Rows from block 8 of the audio encoder of a small contrastive audio-text model, named by matrix and row number. Rows with one number belong to one neuron. Each number is 128 + 24 x the weight over its row's rms, rounded and kept within 0 to 255. All counts start at 0. Numbers have three digits each.
After each neuron's rows are labels from the 100 clips, of 14976, where the neuron reaches its highest value: "peak on" is the class under the peak. Only what is clearly more common there than usual is listed. The data: short pieces for a synthesised band: melody, chords, bass and drums. In brackets: how many of the 100.
# fc1: MLP up (encoder.blocks.8.mlp.fc1.weight, 1280x320), inputs 214-319
# fc2: MLP down (encoder.blocks.8.mlp.fc2.weight, 320x1280, transposed), outputs 214-319

fc1.186:119140180134136126174127106138122172148056157149119100149069127145145117113142168148137129149181124111123111126091082134085136154154130092148165113129129108146163125157118111130158115159150135117134143112137117131153129132118140122097126117123142095109126136120128145143132147090153158106113159129125151153160104101101
fc2.186:115172122105149115107149138148133152147149154158132148160146155107094163099164136141116140114102099129100086129113126115134162165111168123110170136110140159125159128110115145156107092136149130132139087145155150144119115134153115129161152123127117116167151174135103111159155158092175101107154128143122152110160130125181
peak on: A major chord (31)

fc1.286:153109167170104124157148131119133135059139142086141133119108132156178174129119135111128106148151118127168143120117118137141096117134095127124160149111177100121132145123140089147132109104147174125156121155107150129151106118153160092106143103132112139136128161110131147129129087152136155176144172103073102125147106138163
fc2.286:143117129125123153120103111111149153108096122101136177116100127105126125139128139154099090115160166120145192076129180107182134149125167146183125147155168157132139148144096156098118162081124111129120148115137138101113152157108110147114105121164122132129169131139093137123099094099072152116127112124108124132105177156129
peak on: B minor chord (33)

fc1.50:155122126122121122173129116130140169153164121104127144133134153101179121144141181092147129119114169183124122142066141122106143157135129131119153108122118149137144131123141147147106152140171142131137101094103149092163157089156125151092137139111122148128160128101142169117149132125105119131142116119100139152128147158103
fc2.50:147110149072109108120105101139120078092136079149133100126173138165131120108136117121142116183100112155069067144149129160130114122157098097142121138117087120105123117120124119161083123144111103106133145124086132110117088151109067158069163119167166190147115125122165107108141129114134120137164123115093151130139127110125
peak on: F# major chord (27); C# major chord (26)

fc1.645:128156113125113168121192101153124113129189150136097092136142097165142109126141115159109110130161120117186133080131144122101105129129104124108114119142139139128137148156126140143108150123099137135136112129132124155143138135143108116111129099167107110134134135174142194136110122166113115147157108135136123137177149155123
fc2.645:117143103138163132163102138149101130160151153141135146137153139095129172130126144126138102130121099100121098140105111126158163164150161080133105139127151147122157145177146130179115112088130116134104102089083123110135097129080107113140133126119198119133067130121090129110166149075184096102100134106102162144154148112153
peak on: B major chord (31)

fc1.760:118146169147181160121105127188163144103141117142128107133098114124120157161133110138097170125175099167119117154116111149156071137090119132106173105121128118165161123164063143147096140106110136149149112135119084165143139106122119149117120143125131143110144167124159141144151137159123131119149141114138145114119119137078
fc2.760:126134113146133148113097133120139129118120148097096107173108135108104156108159138143147132116133140175140120139126141097091142100126132117148113141103126116162134104110121113160098161158126116122139092162095146134138157069120130113141118103106114139115154104124160109128123092148119093093116124142110137160176121128162
peak on: C minor chord (70)

fc1.358:140121147119170126133107154140145145096132160122148209154158158146124135124110196165159084144136108120161148130121136093121113128151114137115156158127093149146139128164141078131144145090098180089137157171131120112103107113119116129121135183134083175115139162140125134103169109112162095115151154131126106161131109140152
fc2.358:149157106108114158139125144128098103124112122120157066137125127120107139156140224142180120168081102101147102110106153139188143130116124137147088109080118098150114121159173123142123127072129152129114131143107123141120091106131129141157127130136112127105107121161148138163152182143129107092164139104139200138171127138120
peak on: B major chord (41); D# minor chord (33)

fc1.757:099138125091120109080128076134147152089140105145097141074101112091106098127115131142136120108132162137141076126110102148135080115130144140163134102135122141126124123141070113137085126174100151187172092144109112127143133096094135110128098105120141155139120116109083151127149128155155090146132136144153177157105159169129
fc2.757:107141083105145130139082146121144123094153110135125148143097116139148107102135126082175091132103152181188140164139099119117151101145103153141177147118121109161140098148097133144115146153114094120139113164117127158134152088096089113105142093140112186095134138138141107129149138108066130089130165116161103162125130091150
peak on: C minor chord (54)

fc1.695:096159140104126167094140124154139151099136140122151148106146133144155138092138127133163104100151097165149125098119149126127104097098130134115166091126113177126114139131094108109104121120127093099154111152163116106107160135138116154121128112161106148136096123109129133156126106117104086119058110096129133122108136128122
fc2.695:151123143147154120141137129158082187160156171181103168195144116111128093122175169113176146124118080115129129096124136107128154176140123087107105158065130077128137126140147142145150130144157135147117116134147121153132119096140130120149149130112097102097120185138084106143118143153108132101147129127085143089180097105142
peak on: B major chord (41); D# minor chord (27)

fc1.390:104075132159141173160150171126140064095164090075154077152109172145131111134158161142159141099141135125137175167119122154136110171101108108137142130139131130114105136173134144140123146117117180155102150131105140169158083129135105094149115160151148139161130107079140127145124151112112140136110120123165101090136140161105
fc2.390:130123113126122138130111107123143102144151097125135090129107084129130158146079106108078129064141166126144093163095157119118107100158136084173131115106131142143136096112112150152139114157137123146139108143102108150129111144130107129138136120095126157124121157134136100130163109085141133131083138111133124115095164101133
peak on: B minor chord (50)

fc1.546:144137089126152172162113121131137066137125131086144107118109076151108135105165138144107115116145092122159110088129143128147100079163130102137157135136117120107176142137178105154147108085147164128121150128118137149140091143140123137119160123122110138136131136127135143116132145149129144126091141115094138112182105133103
fc2.546:126110105169116174143126129150120163113121119109113108141154103157167109145115110131159095085139138136111123117086156100175165120137133128135111135136136081135116077145125179112124158093135151142128136146068079130125154133102154153140082128175155128147123086100089139121141139148099122119092113096116149140132138131120
peak on: B minor chord (27); B major chord (25)

fc1.490:112132123134188157125120117104142088114106077167142095145095133154121119135130075161115163126154113119109137094113077125116135094167129129100157114099141110110151146109166137104100121124150130113132118096133105134137169157130157110119147157119118156097150136144152164131176095119079099102149188120136126105124160158180
fc2.490:144140138104121115105080124126143109148132109160145102130149138122080149108120109099160102121106133158114069099128129098110098159156143135153170166099125125137138116133116161112156112125108131146172139180126096149110157106185087154109159130126153109109136133135147154163128169115152154132145113177145142112110178130126
peak on: G# major chord (28); G# minor chord (26)

fc1.300:131124149143141123107128118099101143162130072112123112140106149126139098144111119170150131141122138153139148134101141127133143076135128104133157141099131113157137156086140174137154138129170110142120149138105130118103136116092120127113114191083087104048115103141077162134081075109133097123154122112107098124118102104103
fc2.300:103122125114119154169152167115147151109190135151128105129117144146107144152155181150107113176155095160188116138118142124084115140116161140155091147096118142126135120176109129130100148115085093102096163147121133113113120104133117148183161111155134117165139164167143128158138138095139146108139121099114107138165136161110
peak on: B minor chord (33); B major chord (29)

fc1.594:088159137135101132107138128097112190164169116198127153134122137153125187143115115120135135119153147129152089136115165132153140109128123142140134108111131122098179123119139131154105055144127082184140099142153116167160126124127134122150134183150143128161138096107126106100099164157115107160160122115143149151164131172109
fc2.594:121112107138157121178107096161104115120183126125140142127137156115100110126134147123116104124125149097154112145144070106121173132090130103141087122141119150131153117171131128103096096082146111136092136147138137137136118134129179118140100092087113108149147168138079120167190143100149095104180089173120089087151122101152
peak on: G# major chord (36); G# minor chord (25)

fc1.388:114089142146141098117118107122159115101148123120185179107137105107087202150127124139126147133128132073133137051094154117130134175096166152113166145112134146144168126105107159128146118142119109167112114137091076101151162110096135123097159134132119118080092103100182152112134115132116107129149114127093145131123124170130
fc2.388:142179098066133148155108122103158183152144132122148128120104127115100120137142135121094084141139095101152144169131129121120143142156158120161097110169163132112143152111144157140117144137111092115164143097126184172152106138106067119104126117152143136117129135115101134132112164095140157101153122156119142156148096150129
peak on: B minor chord (28)

fc1.571:111155108120143103070153135124139132127113105148161150126117117115131115121137103127151103064114124114160115114129129146146156120139103138147172103133121118174180108098056108156079142156131156155155068143131101171131131078106155144073102095136092121110145119150110162097136086115124151150117103101117177127123170099097
fc2.571:102147115093114118146116173133141134120163121139139160139094094122131111112147132104104115164136149135173149153121113138120145121124151108116138148130130154140148092139144120119144119127109121132080124139136149122125114075143131118141147127121133170127120118135115107185140122096114109122117127086124124116111123146154
peak on: C minor chord (36)

fc1.62:133157168120148167110115167190143177115149122152133110157121155131114123164167131146128123112123103133181152074139099125142102114119119125144148137164098114141123104130107145119096164149145126158094127169104107140134116117115121111124138182136162135163121120158133198119131119147145115136108128100128181106134087134140
fc2.62:097158116173167169162180126158123094141133153144123149124133077128117118133131155143144142133140087135157122141129130111120158181110120169132127127108153093124158120158139121107142129095139143145133154131118151128139137094101134108168128138105151107085132162105109137167111187123143103099133122118109183141144147146121
peak on: B major chord (26)

fc1.623:138146144097146127128139138105128099117092107149126139130108111123142148143104145166122132152124143149152130117124146126077181144152115138134125160127130087108130087183126140079144137117084146107103185148116112113136160133117109138104169184060106097130146105099118143128139127105130148129144099102146127108142117118101
fc2.623:151185114130114130151171154139123142133141154120147115105116142126134110101155150150108162159084127135161096132145117152116163149108111103084116108107121105129122122120127143175098140121179086118084145161124114160110126112156147091109142109145147119171121159165162105179126129121131109130118114143118173120144123156152
peak on: B major chord (38)

fc1.234:152122131166115161134146164132131131140142148090122144127121112088172104086121147118159093139114148114186169109131141128124123106119108146132122158157167148148158131142127123187095095084098174107131112163092125123142154100123134112148104111157113125143133147123135140103105131134131098190133142111091123125174114141142
fc2.234:147105122099119150122106139086117134104102093117168144147086099126159156136145132160090110109131147111100146138112165121204126122124147131155109151097147175131129144143109139101100138088132108147141111117125158128120156134098150131123142129155149121123147103132125144090107107192130134082104141139139121111088112132144
peak on: B minor chord (34); B major chord (33)

fc1.688:099149086143118123139143115137140101109144104166155125096098148144127136144096104123133135192107143112137130072150164146143138130082146102168160173094081120166118116131095104113111093167107157114117122133118162079138126127130158123127150126126153134102112135133109125124141099075124122131142120125136179129175140104131
fc2.688:134103118099167147125146144122097181155135153131139102201134125098113124105151150107101096083138087106140094164122097135145151178152124113125111179116152158106154124131136112116106145128114107128139122149125115130158130097134069109135124145152122120124136145128097147126135172083139120131161138123098133147165082126160
peak on: B major chord (30)

fc1.670:130113172150128150113124113200196119120150119151147104108119121131141159125123102121128138083167116158155152159110183155153063157077133134137186136129136150136112109166087158157087131137108127141112130131120115130131131111139097135113096113139134144140092117155151129142161095140101108121102124131154139133146140135102
fc2.670:120143130132148104099106161114137129119125138135117139154124112115122123119126142138185145103155113175148091115128095085108126114141120107147129151084129128160149129122105103154152167149115101131144111149109142139117125097113136142130106154119126162131123134147135108108124090156110094111104146116114157158156116092165
peak on: C minor chord (64)

fc1.460:171144106144111128160158106165122207108129093172162129117137145153124135133151182127143151127126099120140102149129138159162176105102102127132165149161152139121084102146092100119141147108122133124139143112104141102122113084140116145150136128130100136100157126162130110122104101120146143126140090136138044156089136155104
fc2.460:132128144129080139135132103140102143150111090163120123097165120147122120130135140157143119119104125115164126128122158131145129136127126161124139112125181153132127117101105142136146101159118136140085164121110130098139074108141161157157123113154101099118084139135106120164114146170102139160133154126139116109122136120115
peak on: F# major chord (40)

fc1.422:143128147136157153086125109141173187134122119162116155118133123113082174116191162118143120118132152145174134130109187119125085156114115168099162131148125129092096153162129124134139132131093135152135153186142098099121096136161127118161118137121170155153104097144107097137146118154118118137106120105121130073143143128146
fc2.422:103168128157118122119095124131104124094127156130097120139147129119165128143124134096118142121168107133095111115133105102130159131150124083163148122085121132157161118111097112081140170150168136142137109108155128153083086123113178125132112126128123105083147135113149115088154106108130071124121111141143146130138113072095
peak on: B major chord (45); D# minor chord (26)

fc1.374:091128073098107154115146139114173093159095170107098105122155132178089173129128130140162130131103122125124123132129122133085063130181138135129113136114127130136115128135129152132138167140129129112075127132097135125133165134101103105107114163135138150086156086141083129113143147146136129137140139122139131143171172110080
fc2.374:143130114107137126103117148141110124172108151147118149105128122090094127095122112125097123127081113150114105118142118162103127161119126104109150124127152117119136150110083137132129107123170103155151120147153115135135094150125100147127128169135116127130097112130101139139113176125154097177149132101134147134117084143151
peak on: no chord (54)

fc1.470:143159109194159066097125153104086138124170115139149102138143144141128143103157112132136118120148100127170121141120106125138143102133111176092114094155099126133107145158124169187150125126124153127142109111121094145106078123104147169104112136145140165148141137130103155087117105119071141107134181076119148155165115158118
fc2.470:134117116125113108157124126134108124165179166138138131124157116128103142127161123112144128115131122113112129129164103089151139150156150079147111168139107136154179103119137101125126144087132156140178155111169125138112156122172120099149162123122110110108115151115122142184133147102148110113141067134110138107144135081119
peak on: no chord (99)

fc1.117:126119115144148101139128111134148146128116093155128148107098118132144163097126103107109126121153136152142110125111106166114119151129131121147144092094144109096153160113088092126122125126112138174166133133131095145154115084136120118067108131104106169122117153110173161118132140150139123108142110119127180179133156137118
fc2.117:110087073119177136112118169126127128115133150087174118142126106147143102135131149102138094144152135162191120134124144095122161126142108106160121166125165116155129104133096129124146143171144142115146095126099127138139127099111120130111137060153103176112155100106075138137146104101121144136111124106092139138129125136147
peak on: C minor chord (40); G# major chord (27)

fc1.638:169107128153149133123131126106146150087181143102123159125142101123138137144108109101122132127165132142171142118133146099146083125139129161150145109113132151145143141164141116117123125107150146108206123154098115114104120118110133116143134105115114128125165151128133119104089104169154141130169118136093132113156118176114
fc2.638:151116155111113195131122104119144119097103112092155162130099122138125114108118137135103091142127141136110147111099139075145110125165139143158120152139151151136124140133099148112133127091117100124110115134124154111143160159108098129139156101123112155150147134122093197082104085150097139138115127118110128118140155101128
peak on: B minor chord (29)